config.toml
train_examples = 97500
color_jitter = 0.2
attention = false
upsampling = "nearest_conv"
beta2 = 0.95
lr = 0.0045
Rows from block 4, named by matrix and row number. Rows with one number belong to one channel. Each number is 128 + 24 x the weight over its row's rms, rounded and kept within 0 to 255. All counts start at 0. Numbers have three digits each. After the name is the row's rms in percent of the matrix's.
# convs0: first 3x3 conv (model.mid.0.convs.0.weight, 128x128x3x3), inputs 70-79, a 3x3 kernel for each
# convs1: second 3x3 conv (model.mid.0.convs.1.weight, 128x128x3x3, transposed), outputs 70-79, a 3x3 kernel for each
convs0.51 102:125143102143137133126134160114149122107108093152119125088162117135140126144132105105128120123112123137170130144134164115132111166149149143131115118118116128128147105085087092111122115154145113160139134095107159159119122172118166191146113083111149151091149147140093111144
convs1.51 104:113122115120080104104106131125143122092117103155123131115090141139117118136158149136123125120158116161127131124126123151127107119069157134159121166149120150101111153104152127177122124102146140136145139158118096108102144164124121119134145093148122154158131123066155067128
convs0.52 105:150131089153131083191121132127098150159113133129116204107100157160106154151117109172148109159084118128111152136137124133120123139103119130106129131096133145151096122120098146100092144074126096112111121135112138113147127117082139102123140082148143131097117139123116125156
convs1.52 099:111115145114114125153136123109096145128119127142100121124119122125159145115138198144143152173162101176154092134120107124118110148098130144103119166100144133136140138141127149157117186121106121151130160125151147166160099150126099148151137122125139112147108113132189118111
convs0.53 101:125093142111136106119116116125118114121155102107122114112137106177142112111131114099095153132137125181132122086144121170139132143122108110167150102131147148101101127090179102100142141096174113165134093149168121137098134086132129148133116118132125125156102155153132146122
convs1.53 101:099132093163154124147121162137119129134119130141173085150108178147116105166119122123128120124166119121148141132122141122118076104140131167140098124160126106101169149121144156132128125072162142143079073131128085157086110159127142115132106160105125101149127139122148146117
convs0.54 094:148099162130139099147094138174171141133140143164169123139146167109146142124134136096165113128083140097168111173117154124129131130139150183087150168142176102154153127181132094147136093138128148151091091126113105112155153112140153141143115131142133148117132092146112093117
convs1.54 097:123147136162163111105086107117151121167144143103095097129122178144144097113088105101135133094119144109112129134152148123088114115191134146151130131108148123125112125098172139103126098145106152111140109140134190135147153131125149131164134131112163164121123128123117091134
convs0.55 093:149120117125161093107114102115104111123155120112135137151151098129120089116114140166138102142100114113138126134137144139115095139130107106113113115164129132137117185131115140132153151110116161138150157103145174112111156110086146095157125143176134119095115118119115125144
convs1.55 096:105131118146122139088053121129094146160095092145193114159121137128132110151133085150128152103144151112143068109114083171141151099165124143127106139120134142139166137150119141126172114126070112159135109191113105135121128138106082109148165141107118108120102157119150102081
convs0.56 102:202107128142120147120124104112137184133105171115118113103144153131113137163114083137096134095122131085076155145153169134124171142152151126075200149131186122093120138160076124154074124161083125126141119143121125103114105149141135126157141128150158130145155157127103146145
convs1.56 099:115123119091132095115120101110129139130135131140166129114137120105121110139119160109145131090142117128154141100096129122145090137117132113148076125096119100109123120114103117106133134111131112129097137154141087126142137155123147109141162104134126133142176094110143135099
convs0.57 096:097130174126150165078100138129132129114119134099145137109132112154161179123169139198111154175110123158146113115133144136126111109134138130125170127127095113128149071143128138154108174168152107117158141158139141112135085162140171146066134165093115142149128120128138130096
convs1.57 098:092146120116167123127133131126097134099151149128142108077105152118145117117080136131107137066174104140142125114105144105111121128099142120117152154131112114132089112169164165109131075150133156155163094088117133147113140145147167160158138157128142117117131110078098097113
convs0.58 102:104145128107145112130112134115091151117168105114114117108139164142101141139135135108133151174114100243108140101108158107100165173150093136136098140107122152153153139129112117151116156138196154174132131142131110124170138135105146140115139137136147076137096138099136102138
convs1.58 103:150125102131086136141118087149166153132139109137166111124079111077100112093139128123148110117155095128093167121115159135144119100119098152146064092161139158200109120120132125131177126106133123116147151118126137128085124121092135095137118152166112159109185093137108119055
convs0.59 102:094122122153119110155132126149150118101131173163171155123140113099135104113119112139115126125133120135110115143098135152102129144101102114145098091126082112150078136117180139122156133173132133148115146130114141124095107139118104157137156132111158149119131104173136117150
convs1.59 120:101126123127144116151139132111181124118150131126154106106126122125122143128131139104140128097134146129090118174148145185112128168131117141101155160123137156144148149108126141097110160075119106138109119146141082134140107134135134092162115117150116139142089125134132112132
convs0.60 100:069097156154102146139145154161132123143136113120103122095091167095119108168150120104126083161114117156136165153155147095139143096093112153102124127126134085120107156119128188159098109142124138100098088132137172150079092131113107114107154109164155139138108119095218197162
convs1.60 103:100144108100139146109130129127111079158123122102133134126149097176157186126141077128104123107128140135136152149152142140126127109125119097133162100145116162129127125155142157095134134160136167154112129137137103133125138138129124166121139104151097136078194165138107104098
convs0.61 103:091114097147103152085163099127159191118118087155168103113109105123108114114120105116102134154108096162158107155139122135109134154131117093124128130123124192121126080142134103134145142106141098142127132111119129105101134147122071101114083151143121108178130082115154142109
convs1.61 101:133082088130138064169177156109146114124160149128141096133140146137176150129155124119108135123109127113163151094158135110153133156157105148175072130143133094158173095124154117118183125149112152121127110116146125128123142140141098096164156104147151105094100081132117135117
convs0.62 103:133160190103118111137103133108135136136107137127156120147134155146140102153155138122107118095103113163139147136129111139127166144149106117108101131109132117151122105119123121104110108106114096173147142121132146070146133122122135127138120089103126137124117142122098107112
convs1.62 100:122107134105100149131150142116140107131132131116114166135131155086093123113136087144110094101133144088151119094077148134130101105176175118163124116152105112173103113094116143138120110146148110141107163122120141078131094156145144140117123106164173166101139121131170126135
convs0.63 099:153169115124124143135147134173137108141122133131138125159098136161125142131142094152138098117117109147126118103112129107128127130117118151122089111133107095147145155109127136129133138134125153140097101146156146086129173149126143161129106108117124099128160093134143151107
convs1.63 097:123125141110167146124118148123136167118164164150140138143158127100111128132132135115127095125106144087109097142076074123108131125082116139098169113083158104141151141138087063198103128142122094145178123153122153121099152138143112153124155126096120148147121157091112147110
convs0.64 111:102107083140153123126091122105134127125117182130118154159181123150123084138135108162128114092112156138065140097179130143133121166122115137109129113155146112103136145093106113124113121128094117151132130114119140095176145078102124102104145158132123105129138110131117116119
convs1.64 117:117159114110120162097139143147102132146109112115152136117121127130208197085137112131117116080139130138110084108158174138118153151105097158134143118132149105111139107129119133102104144112132133179142132134114140126124114123154136116096150108124133144135119155101146113134
convs0.65 103:159144156155114156159157125139161117133138132188101131152113128083118157118124139095144097103111111135125120130125128147126141101158137126094094162133100095132162107126145091128101088137124130135102142109147138099105108099111102118123158179120119131130086156158132084117
convs1.65 091:124092105117114139156105168147167105081099114165119103121132148142111164153207107167115147142136111162114148126146138117146143161124147091159132116142092138126148094146133133168120096147133116149125122140119118099122172161078129121149144152148160116158141101172110126161
convs0.66 105:082142118142130102165135134119126115138140129126133145116122187107155114143130092126123142139141115134143166110128160119104095135126109088131123149131155100125128118103154145114125101109089124139185118129124080136129089117158103080101123153116093168154103061084167121093
convs1.66 103:109109108117123157155112127129123123144145135118120142127101138126106157124130136092091119134137114143120140107135148156127117150132125126151151134074135150135147138098138141138079140183088089104148108119139112135118134144117141123091110138152131121056172162164112134152
convs0.67 093:106140147138104089091124117115143123118104110126136139123115154196139121129121156196116103136112134171135100166152126130124111117136118105141182153138149128159153130100174086096125161140113122149111134121117189145073131134142109115102135112117143153181138118141129092139
convs1.67 098:117114125116150124124155085106108110165131183150136128150135116090094119125111091148094087110171123112159096092115138102128099131123119131085135109125106118100216118131135104154170081185136090115106113145132110110181095102142123140135139137137118139110130122140101117105
convs0.68 098:161113139110152121128122125134157107122140149116072113157132149095125138129153115141125131109126147135112122144161150109121137122134093103106130120145115112139098069134140130138127117116105084148103200118121163138147078117160137169149145177143135125096075128111119138143
convs1.68 098:114110103112092120132152091150126122144138152189116154152124121128145170103122141127129127122104136113150143148099090113105161101104106173086146132130093135116171174143149125136131117111117135137118132112104132106135118128106111099123141183143143114089161148158162111220
convs0.69 116:155125149107142100112136131073112108125165089109142134146132127113133128150069127104110083061149095102112123090102117107137158134069132136138102092135122118138099161150126094085110174134159151157127134146126114125134115085158115155138099123146148127138166116108082153107
convs1.69 110:139133126105108125152156172153109139083097138116155144135134127097134127101125099154126142128113121142087150133108164161100109120137151136128114178098159131139129152114145127123088128127117115122092097168153119099129116105156149151132130129109201151208131179142121157125
convs0.70 102:106102127106083142130118127118158105130145136145132157112151066148131135149126130117143142081151110138146140122135101131094107165109142125114088074180169120108167149130128124121137140121151133085123151082153107093144121138126140088105126096091126100114127135140155130146
convs1.70 101:131141153149130139147083149103157127128146123144115106125127156110091098102096094136156103129131123126161092130113120124132115124146165107099137103122116123117091098131095155134096161124101116123124126135094154106110106152090149131100153092111120135069142129109152140101
convs0.71 100:135144138139128126172145124112132121092155133146125166125165118111120141099119128152109106143138116093099114133132075134122137134126138166119110142105122145115127134094196118125112151097105157170133131136090113110093090099045086112128117106128125146132157137089173161069
convs1.71 097:126117127162185143182155122074133166088116132139138167159174151105115158158158155167133156118117124132132135146153111102168151136157122136120136155148124139125107114134094102143121084131118113146107182114150116085131084148134114094137127123125224160140135090144157112127
convs0.72 096:130113128154111154128154136133103226140132147150144162092075150160108110104107158105141135117125125139097164169152092143131149150087136114112146122159101148136146164175109107120130159128122105133110116148168144143157138144151108119114126131151142112144150095146129173106
convs1.72 105:114159134130128151150112112146125111150169115100132132120146101138181128099175112112173141129160101153126120123165115109140137174136106128143090132127099129147126147154122149126130119095065144086123062106125090129163075092107099089086099145107141067127098164133138155121
convs0.73 097:135148106121164135115143131121117115125124123144130108127132098121116123123106097122074129107107127133107161108091109181140184108081139116103133132156120117106116148133125101129099111125137146137114162122106117144121144118137105123114137127110153123131096115132112135130
convs1.73 112:133151160113130152114114125131158111132165149082158123124125124142131116156103114150130097141140123152074095155126128137109098193121170127133130121143135082130133179105145159118129197091107131116110131118113169157147109121104094129121106131133144144140177125137121102118
convs0.74 091:194097131149131133121138129124137131146112116139132130135174132167171167136139116155128113112135132136088078147154163113138167182130153082136150099141125130180131131141179111143092147098075133117129116123181130142126130145136157122139166138152136165129106113147106084134
convs1.74 099:108113139107102091101069120133141133156149155120126090104137122143098096147076110134165120135073118143121104120159103147147149106116131146086102149126160105113131130143081135148112099124113100127116117152113147159115133148144123124175113150152119146138100099128099110100
convs0.75 098:098083094150184196119137156130119079105163152151135177129170142104088166157156193047110157128158162153156145107123119117118109090098089127154138116110125113162143147138140069095096154117119107128118092108107102119108117097144109186142125116115136105134124136122125115109
convs1.75 098:166170132159153151151159112141134112114101110131138133081114101130199189151142131158139133120130158132149153140136156084108136120140122086110119118111118121117117166104152102118152120107126155126144078111118134135129184171132120111133133125123144156093110114134125137165
convs0.76 095:130109093124113115144127133115153083146147173138131139155121156135097137129165125117164122122137131112110088127143126111124155129166125102124133086099100114108113142117191104108080138082143103130133128079111083106079116105090125101100125167160099098107134107143137118140
convs1.76 101:147137134156133126174154142096104137144137138119105125122113136115135121132121114128141096117114114077144108130115130096101118120137091115125133136104090101089074131159124115107132091112096119070136103124083103074147107112133139145129155148141105095095118160132106139148
convs0.77 093:132137138105132130156106110130098128116118129138125093116125152076134132125095136120118129126121120121134145124115146082115172104093111131094154153165151142113175172168134168126172107099114157118109095148148106137116129111061163120217102140143146123117157090170134119127
convs1.77 096:105124133141105110091112139123108163103137154164131136117145132139117165141152143116155100161164142118148142162111141072154138076195087114104108136110134131119145152122129122155122122155132139127121107128113098129141152150144124134110133137142110141135103164113112108156
convs0.78 102:111106107123117105143137119152130129131152126107172100131100120124114142143126143105127139089122123142124119110133143135137103115140124129072127150112111125156136122120135123090141126112149103102169136134076084168122168111167176154189184135098118114149084142153143093114
convs1.78 096:117141105130105109133075094140156163132142181144148133123113113120146157159118118143115132160140128142152123097131115124121112143133101126129077150129089112120129153115136141112126140094130145080152159147109108145127173149113126137152140142121121118077079128118130144083
convs0.79 101:131110101120131134153087131126139160132134123122143146096105123155115129119161128085120130124135132157113095139125113102147115112131114165114130101140184168140130145162125155122121151146100094109093121132130108130178121109100152107138115127133092144141111165127080185108
convs1.79 114:103133092107092173102135145147116141163113137162115131151126140128116101103140151131088124078094129092134125115136125095122147122128114154132102146113132119115096091131129108110132086135155160151133130113126172115145117122138108103110137140136118132171125121111127131138
convs0.80 094:134122131136145163097122092107124142115140133125084149109115143105146113114118125126131139168140114133137127104119134117139136062136118112074112139106129130156115158171122139179156149156125134136114112151168115142142150109085139153054115113159141153120119155146148169141
convs1.80 099:108079123107136125126125103131145126148124157101085143117131152159153127127099109104109150134092137183132088122106124124140099128078134139113138130125118159147149143161151121130132150130096106141130126053105147104122128111127136145106173150133138077085145121131113136103
convs0.81 106:129136092127140151128129138125191131124128119134108119125113121127086144143145128176129130120121122077126129076138121146118135102129136135156137103114220131157126121119120147131129112123115120101148146079099096140146110177146062126151125104116114130121131190122102144081
convs1.81 096:128134115100100106168136151138155146104122104104142109136130134123135098110152135144099133117128150078067089098097126110124140148179188134143128013115108103110115151120123124160170112149137144155142158150143137150142159141130130079081079089125152104147118103117117134123
convs0.82 102:124154197104139116142119099141120089119107148118133134139214160099127138115125107174179141138131176120188137113133165148117154117113129125145143145105149133140141088138091109145108109140164113151116149111094133156134147155168162111096149122143128145078084108176135134101
convs1.82 098:150125097069137126111135127132137147115111149182144119148137151072092119190085090160120098103095148126114120100116135125146107095161096127107123144121113121125095095106098123090152131110107141119116157158133138109104133111121104141149148116155159142086111098121174125108
convs0.83 104:183137155093074070173180150130144116132096127112123140093102117157099155150132188133141165137156110156137124141147116140121141149108131134134124146123107098134154112119081169157110135112065112147109120123110126123162103126170104136137168118080128112097131144159145146125
convs1.83 101:120109102157126155124122117156141166152127105129142125071148152075182168119145136146089081160151120158129113136134130152134169129121153105131123102110136140104153152154087161100133095119128118142085161161120138118116152157107155119126151142142165143135100100107160137130
convs0.84 095:102139170163115140102095119110115133144101149130127112125112102105137107104127113142146085119111116077133149159118128129149126107092106102093073105145126128124117159113175131124156118108156127175146120107156096104122100135108151107101132109062117123116120109108096148129
convs1.84 094:141162141103111117109137163166124130114106145081122117143104108128110139144104142111164146135162080171113120137152163133122141124192135122150128110103139190149136128118125090119142156161094118110106111107156103116154119116103138157142129112181151082133152153120192118124
convs0.85 097:165130092136174135111120128109113127128130116096146083070143136169127136163135110111138125147160154126145144120129111132126112124103091091109123076093138130132126151136137144114143103134158159093112182124136200159110122117117144130140138136109160124138106111109081148145
convs1.85 099:136124136113135129126125128132095173133144118099143126118122085142178151079153199118120136113136129121143173133142089127101146131119152133128103109139166132136132164117134104156113149136106130109113159119122111154098118107172097091127112128129166106171132142110113111132
convs0.86 098:123125101122132109146151143135149159109170117181119108150095092129129139099113123103076128101130163144198151112116122089132141078104115139153100129118085111113094109131185112154152125174176125140147126126138160128123131138119108152161098142166125092126145145116119096130
convs1.86 099:128147195137123138116112155161142096125097136135126112152131111138124073142169095100107141124151140129173153094158157076115180138104158130176172143100123118135153106080099150117146154185150111117101157145138139118148126154149103134137163129150113119163116106136116117110
convs0.87 095:174103102141124133168160125142148100129106097157092146122140117127087099164131163095116156119080145161107117091135133122111121120154134154116105120073151105067122136116131119149133134130141131138093175165117118124144148123172126147124118140098110130140124110150130094134
convs1.87 099:148111144138155132069081122136120107142134114107110122107114063156113109131138109148147119132119124145094122094081089119099164140130157109110127091140140116126130126135142128143109131144145109119106122109085153115119115127183168167175147129154110106135109113093098149120
convs0.88 101:205243177106084111142181140123110113162136136147110084130179141123095124143125142133084144094094110122154133126139143165147153104137107093153141128087126136120159104136131102139080121093085126110112129121126119126115104104128129100114083124148134122146154171132132089088
convs1.88 107:084105075120106101099097121183169186114103116119109140120142116146109127106164169129108121161133167155114159149136135137108144124125180126105136116149141121159181161142094153139111123111098133145167181130168136101089126127151116134125112123138195151152129142115122134128
convs0.89 101:094163114128127163148111139104167140140153093134100116113169147120118099139071103151126141121104144103097134116133128139144114142133103126154096117148135103131119123150146102102164111150150115109149107137161154182141175187093134129120108117101132072126191183116119136113
convs1.89 094:118137100125114115095136147159131120119115095126138187120147108118140106116155175151140141112095130071124131132148110121118141128102132154157141155141127135118124120122102104108091128114157108123131122125143126128142165118136133143100135113133146183144139128068120116088
convs0.90 102:155132142103125118148106133109128087179106135144102106174122118119127111140117122118109094108114138146087115132128110122122076112079079117150123138120116100135111177157170146127113103129096118099150102122134123138113109125133079167118157153113071115143134144093133112124
convs1.90 097:144135125111144101142113173118127136117154153133101164134122146134139128112134198137126105130131172174124183158123127120103177093151149145134161123130164148111162115139092154133102119119150143131090127090122103132092117110143112104134123116155135127129136098131152140177
convs0.91 097:100128123162157132108098111117142128132122126115139131135130170085104064110094118115164146156113159121148189115146099141146135130127133154105129093119106113133125152147130118105108096104085129124103126143108149159128127133132151136146116113113116137113144148162170150134
convs1.91 108:164149165159128110114098117157151158120147096104131161150197184122128084133153132155160163144141157145136142138125146146118136115089093111111125149120131122129097168136176105110117125091142133106127088085085126129117165132134136113092147123159074124095098124135127111123
convs0.92 098:160121150118148159124132148104127103116139110137113102134177087113106174134135132104144139172134145161118123133138117161126127127069151102106102117151150142104142123114126103148168177128152133126110121127124138097104103168146110127157173179081112152135123156154129126098
convs1.92 100:107116101133090143104153118208142148157167131113106117094100129056084108150151115088129060115160117119138126091162108134142116142144109107118120156154119118136121115149113121151131099149099163133129096118106161103106165200151147130119093109148117081097098113114138137126
convs0.93 100:104083127131144133143094150166122129111122138138176192149166131131135114137101101124118145090112105090142151134125145098148156088126094169116148136121098120119154137101132093109162125112164121151119122092127144135103115114126127108132099144129114112116141097148138114125
convs1.93 101:119121138133108097149173162098089123157182147106143113131149178134130172156093108078114117124142140110151156143134116142100153105105146150100119133140143141117136143079120133158112135104104096107183132101124130139165128103107137143148153141118105169089166171136168163150
convs0.94 096:136153127141118120122121142153133115105119070075117141117114107110126117149118115132090103143130129162132137158119151151159099118143135158139122138122131123146130106091081102131142121131156135139129127150125136107110085078134154134170137138125093141110109156129124142163
convs1.94 096:131127132124110104136095120140142109123121123142117103112124142165142124103107113115123106148110170099083152141130098102084099140143160127120095137145115149176131112110134114107132123109097124091127106136140132091110159135138130172135162146152131109112125103164108082154
convs0.95 104:137116114126151119144100096131151142112129136133134117126134113095101085127106143116159138094187098142122141158184145123121161117113118152172150175151142107143135152123180166120101116139147141136127151115137101123094105166125112187140133148120136134160115146107144082139
convs1.95 103:126107131164116139122128128129146120137130129185085135081131117126120113114220164100139137143076143137102117127139116128115146098117149145115127124145113118113118138084126162125101151130121125147121139097109125140143169123173102126148148122131102144124119087102128149161
convs0.96 105:169110173102148131129138121131107121140095124128186161141117183144111121118126161166087144139142096181144067125140112111129146109127133128144104119161153118144133145094135099116148154113096123109113149115106128199134090113163099162162106108123103108115134101141151149144
convs1.96 106:141160113147107100146162136166143147127157144165124134105089178086141166095188151172112135130126139124118136121130091087124133098140135099111111131143141128104139111166126137099145169169122112112169118184118097125132100130116146144139147177161200113117093121152112142114
convs0.97 099:193158147123105122121084108123148167123128144121131090130088078088085145093148140115147149115106120114114099137154167144128111087120122129117097149143112135128093160105146104145182116105149108137156171147109110105093082107134114106142080117092155103119145138157110134149
convs1.97 093:162156121134151140119128156121094121123101106167145145075054103095137107141148097119151097120116140124069136129129140125127122091131120136114151124121122119116166135125155141126141127156136110115137140111146124139130091069143131109136113169095134095135138144132169186122
convs0.98 090:156135145150124115148117125148144151123130127106108117109139142149154125135184095112152130136103109109139081089132135157127133135149148132101106098084120137051094153129120160127095151120097159118161161144183123156126112119089125157088146134097123156163134142111142180117
convs1.98 093:186140124191138133153128121116103114127127133129108152139078164103104097082125144151079096154123101159102093088120122112109069137088128126115124105104147143113139110133094119098123116175109131157135130162116153169139116149144149127104142133090154117131144168100157138135
convs0.99 096:114081107121165109166139086177181133130134166175169083131137109093142125094135143172100147132118137098129171133135111149126147127124115079148091099100115104093167126110115128097128145116149145126123102119105135157091148132128067058152130116116145163139083143133108146130
convs1.99 096:108153137104129131117153162151104082101085167108115125167090124116120183147118100115099144132143123145096115107116134135144165133143119121184102163139138151126156152141121130090125110166111169121055112102101142162124140127104123118202119170097118105130150071164120101136
convs0.100 095:083119160146140139130161131139099091139123118130112093116126167138153181111154127135121117160156150116157125136150103106088117076123122113132116118098082135125120148126116159111149152160111088107165143109125124137154093147145114181170173125117109083101125172128097140123
convs1.100 093:104123089138146083107112124129116138156092136164109123118110121072095078074112113174110113086134093123157079140113114075137120111148135069127133128151127131112120129139121123137120129109158157181126152133114118114138119120116152139149155140155136139118099126170111111119
convs0.101 102:145126098108145181123089115173143162136109148118152103103059117121121136166116141128159161118136087149089126147127120139144186158121174134122142132102154126080188108120104133095083090153123118128111120093125145176221154163128078139130126140153121072116151147144169171206
convs1.101 099:152141122135072115109148122109132091131135124144170137109114135137118117116171121121190153157149134126106118096150117115111136135137107117135140130121130116131143144107157135161091152113183106139121102131166159100142142143163156136148157130116090136141142101159118145095
convs0.102 106:112135136097129115137183145148117096089161143155142141130125071113096125089123127136128166154114138122125122139134113090124096088115127075140112112128170115135155099118135104157146119133102145136158111100139123139132091130125140133143120150160155150118148093088117186170
convs1.102 097:114115138135132124108123115127103114128125151215159113143101104188206175153120105137130144093117118141163128128131125145141146120145116121138130132136106123129150102149149117120123152163132143158120131092087119101141146117108102087114152140122102036079123164122147176116
convs0.103 099:104161120166164123151137128165124155141130088180121089167096152090107150084129142153143156094152124159146128153114138098147117120116108120115111112093155099085148096123151125144139116169128147106132139127108126094130095135108121115152094141076151138127154137093110176105
convs1.103 097:147164198144157130143157170122134076113105039082090099128142190105179175094112136152106124141120134138112109099103113106092113168115122133165195069118171115097142126143092144101064128124141141130119122100144131142094167082117146128134155143142140087091139104085151127135
convs0.104 096:149120138120110115121121163134095134141121111107152133072109133135119133128100113135118104109093114083103134143158146135143133167177182127124103149123139147103119126122120115127093132146139125103111147152145109132113131117138096138137155115105092159138087116154127126147
convs1.104 093:133109096106111132108110100146120150122161181103154152126151087139130074104136165156135145114092131080123073138153109143110119098129157129133097113139123114115124120125116155126128113157133099124136143129107116125140159103104137130136158112143146122114113151175061104163
convs0.105 101:136142110135107121105106111115115150081115129137127104135107150107137102129113160147096153119121102144159146145142172082119050204179234163136156100138124102118131100158126122121152142134084126127120122113125127148137180151145120127112114114131120105119124148135105103120
convs1.105 116:122146154164141115118132072118143118122111157147148177123163148136116152123129116140133134112112114149129127134143129176139136100145137140136126112103110149139123108123137124150124116126150135140165148141165105087097116127131104123098130151110120146142090103110141095138
convs0.106 111:119149110149155090155130134109153148145161093122138117159123106150110160099134131118115141146164096112097122110116105154158129092095104113109149087095149107116137131143093136125102187068172140096127114180098132102079123137140185138130145111117107131158104087123154108107
convs1.106 109:140099123117109112118093094149118140129163098124121144128133136110152174118076155107125119170084103136172082135109143130099147142096112141098153126141134159074127131184082130116138145110164119129153110113148148128119098118136158153070103197134151123109141110153109100154
convs0.107 102:184175161108110102125127110092162115125148147127120122142215105073105089124119110173108134091119098166153143158134132124151133142117109142140081181135142124169173113128123116122112107142135132128117133122125118166098112133163097132076113115099105119156122098128101117112
convs1.107 099:105099120141117165098126094178183169159165154123108161143148118107108100072112131118152140175096183149136139121155145152118147138155158136142124110102131164127097139125139134135128133136197122162114153177180163120153121122066147112119110109102155162129162152131144115148
convs0.108 098:096130179150144148130131095136138078142141145130122132097139172114140151158133123144163139146144131163168131119131163141168140138134086138141118098126121134130169132117112090136149147103170139109076117121135138130116109151173139148110120165143134143149118100118118154057
convs1.108 093:102084113127143114095105155116146147137124130123125168089135115095117100072144150110102073093084108141099145156138085116117158060105155086110102142113136099073093083147109107111115109130156139140153104112193119149154168109168172133129153117098137103112072078088100150113
convs0.109 103:136138060102099124112139111112111126123169148111127127131133111122144113149121144134148116076116124148163112110128140168142132119135140125120105123096136112105148106128079170108129120086148133103168132165104110168083129105116133143191108141120136136115099153152093106120
convs1.109 101:109122160083145106125124147120119140123148149155154133124116117153123158119145089146100126111121147145145099140120136135159136165133159114146113098134092132099143125144109119141161124165156124107153124123107117148053124111121099128105142132149137144129123104152170205180
convs0.110 098:178143098114170139162080120134115112118166141120141170118115111107153141134116142129131121151148143144107134126103135134129093135135109135103110142128126122142113127112157115120147152149129127185091100116156129087081145114121096166097105146098127081125150128118098126177
convs1.110 095:072173124139162169163121140127091095130103129157159140116106114133117139131166162099132125085122060138143127108157176094103197134138128140118133120179136121114156128110073101130133109140127125164152106109159148107117149102194136142159121131119096112206109116078112152126
convs0.111 098:155102148120131116112116109177073140140128143139119151134161150106106142139129126136114121117109121150109131118109140111104153114129126143138174192145098147054177088159126166146049157122137144147109109100144111120116140123121133103135134173136067117136110130144144101126
convs1.111 100:120119135122110110082142082125119138136141103123149159143133136086114145110118112101181109113121150131100164130148104124144150128142100139120100143143084141090126113109126143115098140110156157113097113133137128124104125128132142089196125132110133123123174138146122141126
convs0.112 108:125185177101125136090111153182127140121186130142147111088125136118155142106132134151143089101130114103109120151163073114137085123074103107154137117131132104166108088144105143108125091160123151140150116143119125135118125111150130137092153128100125135110127146124052144124
convs1.112 104:079137103144167134107107120121143177123131168104155120108130182114098128161140185137137161138173170167142166122117183112117187143137138115141176134143164098130155122130134142186121128118104116121109121109141093140143120148124127132086131093134119132162153165144134143110
convs0.113 101:102121111123125093152146161090164127137130156121136122123145103158149139119120145151107147135156120139123124138128129126074083145119116160105126127140105120121100187154125124124140095116128108140106116134121147115131092102133137149083149142126154126118122095113114108123
convs1.113 102:139151136157108111093132188097114092136118081153136131093137119125105125137121129140109135143128091131092142114134132117111078133110185145138166118135145132151090090101080102127099166064145095111130134146142138125118140137138148122146125119149108135106115126106170107116
convs0.114 108:114172127135133153151136122109093128125134138117135116148144110122166147143118124126108128172072114114115101161100105146118107141100114090147114084164096101153130142167162137115096122157125123157067070117115073112128135129130164133109091128089098108149148129124107154139
convs1.114 102:138095091110129160114143116114147153118115133113160158137099085100114135105178174168116175127098114122123119120111120116111210117129159109119159137158181174107145141128135119115151116126119107152158140138166163145117117122141116131093121117146166188160143125077137116135
convs0.115 103:113115101129140104115146111113086129154124124155137120142107159113141101135119125213129095175086122122144132120118112091113131108138155133095124136136119098159158106085140128128137081124133128103132180154136118176145121180123120145137129133105102130133135141132159125156
convs1.115 100:105125131106099122124130075118109121126144136113135134119121188140057114106186102131111121110141141125136090104120151120116146091151143150102147123094123149149075109118124129115177123187105114124142168116122128137126145104133134151151154102196111152113129113147099081169
convs0.116 102:138160169082143108170145152149127138134119127159122105135134160100124136095155167144142119110105118124112124084119127150135106101085093137082105177112136142137161152144126119141162126093113112140140117133149156134095132135108118066112128085080111144135133131129139100100
convs1.116 102:117074108173147123125136131140149107114112157118151123127124167124161125133127107117194137146164101141104125140160150147141143102134126105115135091113119138157143144128107143095132142146145098134138164153146112165105131113108125130145130093125167188126149124147098097145
convs0.117 106:161130119115144107106111114153116119162097090140116104140126165159153154158116121126114122143115117153075104122110148087139114126174119139100110142116132146080133125080136123118157178106112161156118128131120101118154140162160146135147169146113135138121146092151124090114
convs1.117 130:146145141144129156107136132131118142111119116134107125111119143096087118143112114153123115151125115131101137149111112128098130127118112137110112135093102123104103104107168112108184122117198126114114147129109132139102095124107113113141113145138140149146127138144126137123
convs0.118 097:123132130161170111157143107100116142117123178180129158139148150144170127153167133138164125143123100161103095151101109105105124080156140162131124147112106097076148115130143189148123150137136146121111134130122135176152151171103158124112117124136156142148142133118157170118
convs1.118 103:160098107101108119148127132174161148107124155145133194162134073152120131110074156206157098126117108109155079081102140153119125111127106122119176079117156148121117094121116158137125086163135100145136150142112156111110140175138178158102123118104153121116078120153104108130
convs0.119 099:105048094125152134171103126159144151125172134137118174083128129124128142158145122106179123138140141169135147147098123191160184108151146139092142123139131113084135103112131116149134140096146140118155117140111102151132090136138148135152160160099102150125142137150153120105
convs1.119 102:142151111097143126129133106106115120095140138096130124132139125100109118125125137128127109125121129101098117134112116113107131125174129117151132153144139154104118127127106124122123102070165108155127158132138128173128113123127142156090095143130123131107102102144108133135
convs0.120 109:159122126079144134125140145127127105153146171143121130114155150078168102121123133135160099116203087073156132102160088101108087149133099112136159140139102131127128107136112114111092137094132144106161116114129129141090116097087117118151121127149136095110122147127101152112
convs1.120 099:121076129120098152149128150124162140091153106157140109075107127152162128161150113160124135131089123150128149128105129178174181134133096103111156160110101126118148116117131095114143157126085137166157182125084058137132107154131128151133161143101133121141124080153167163102
convs0.121 097:097135119142108104136124166092124137140131158160168155152157150137148170133118138129164111159138167188129127119100136151142100148158144071130184095127082150107078133121093092115125117086134150131164125122156109107121125148136141129157143155127168158158160157162103189163
convs1.121 096:146164168133130125133085108141136160093100085143113133167158112092110177104090123161177156130130136126113150144110145116124103085128096143117129156118106126122081120123146088110117177132113140137105136113129105087092156138136106143091135133141089102111131126081086080088
convs0.122 099:116188171154130209123130113116128089157153123118111136142122124118158155191114150178133135136114154115105110084146140122128176131109118158107148102100115129126128127122136103144149135122143132142143118121142106133112114123132164144146081118103149080105104085121118095178
convs1.122 101:145128124131161134131139135130141147098144121128110144092165108118121098152165093136152170110152109135110118133139096098146156108093136134154098175143141120116145145131123141108138109124101144129095086130096096149139098093134118128094110120138144158141138151129162159126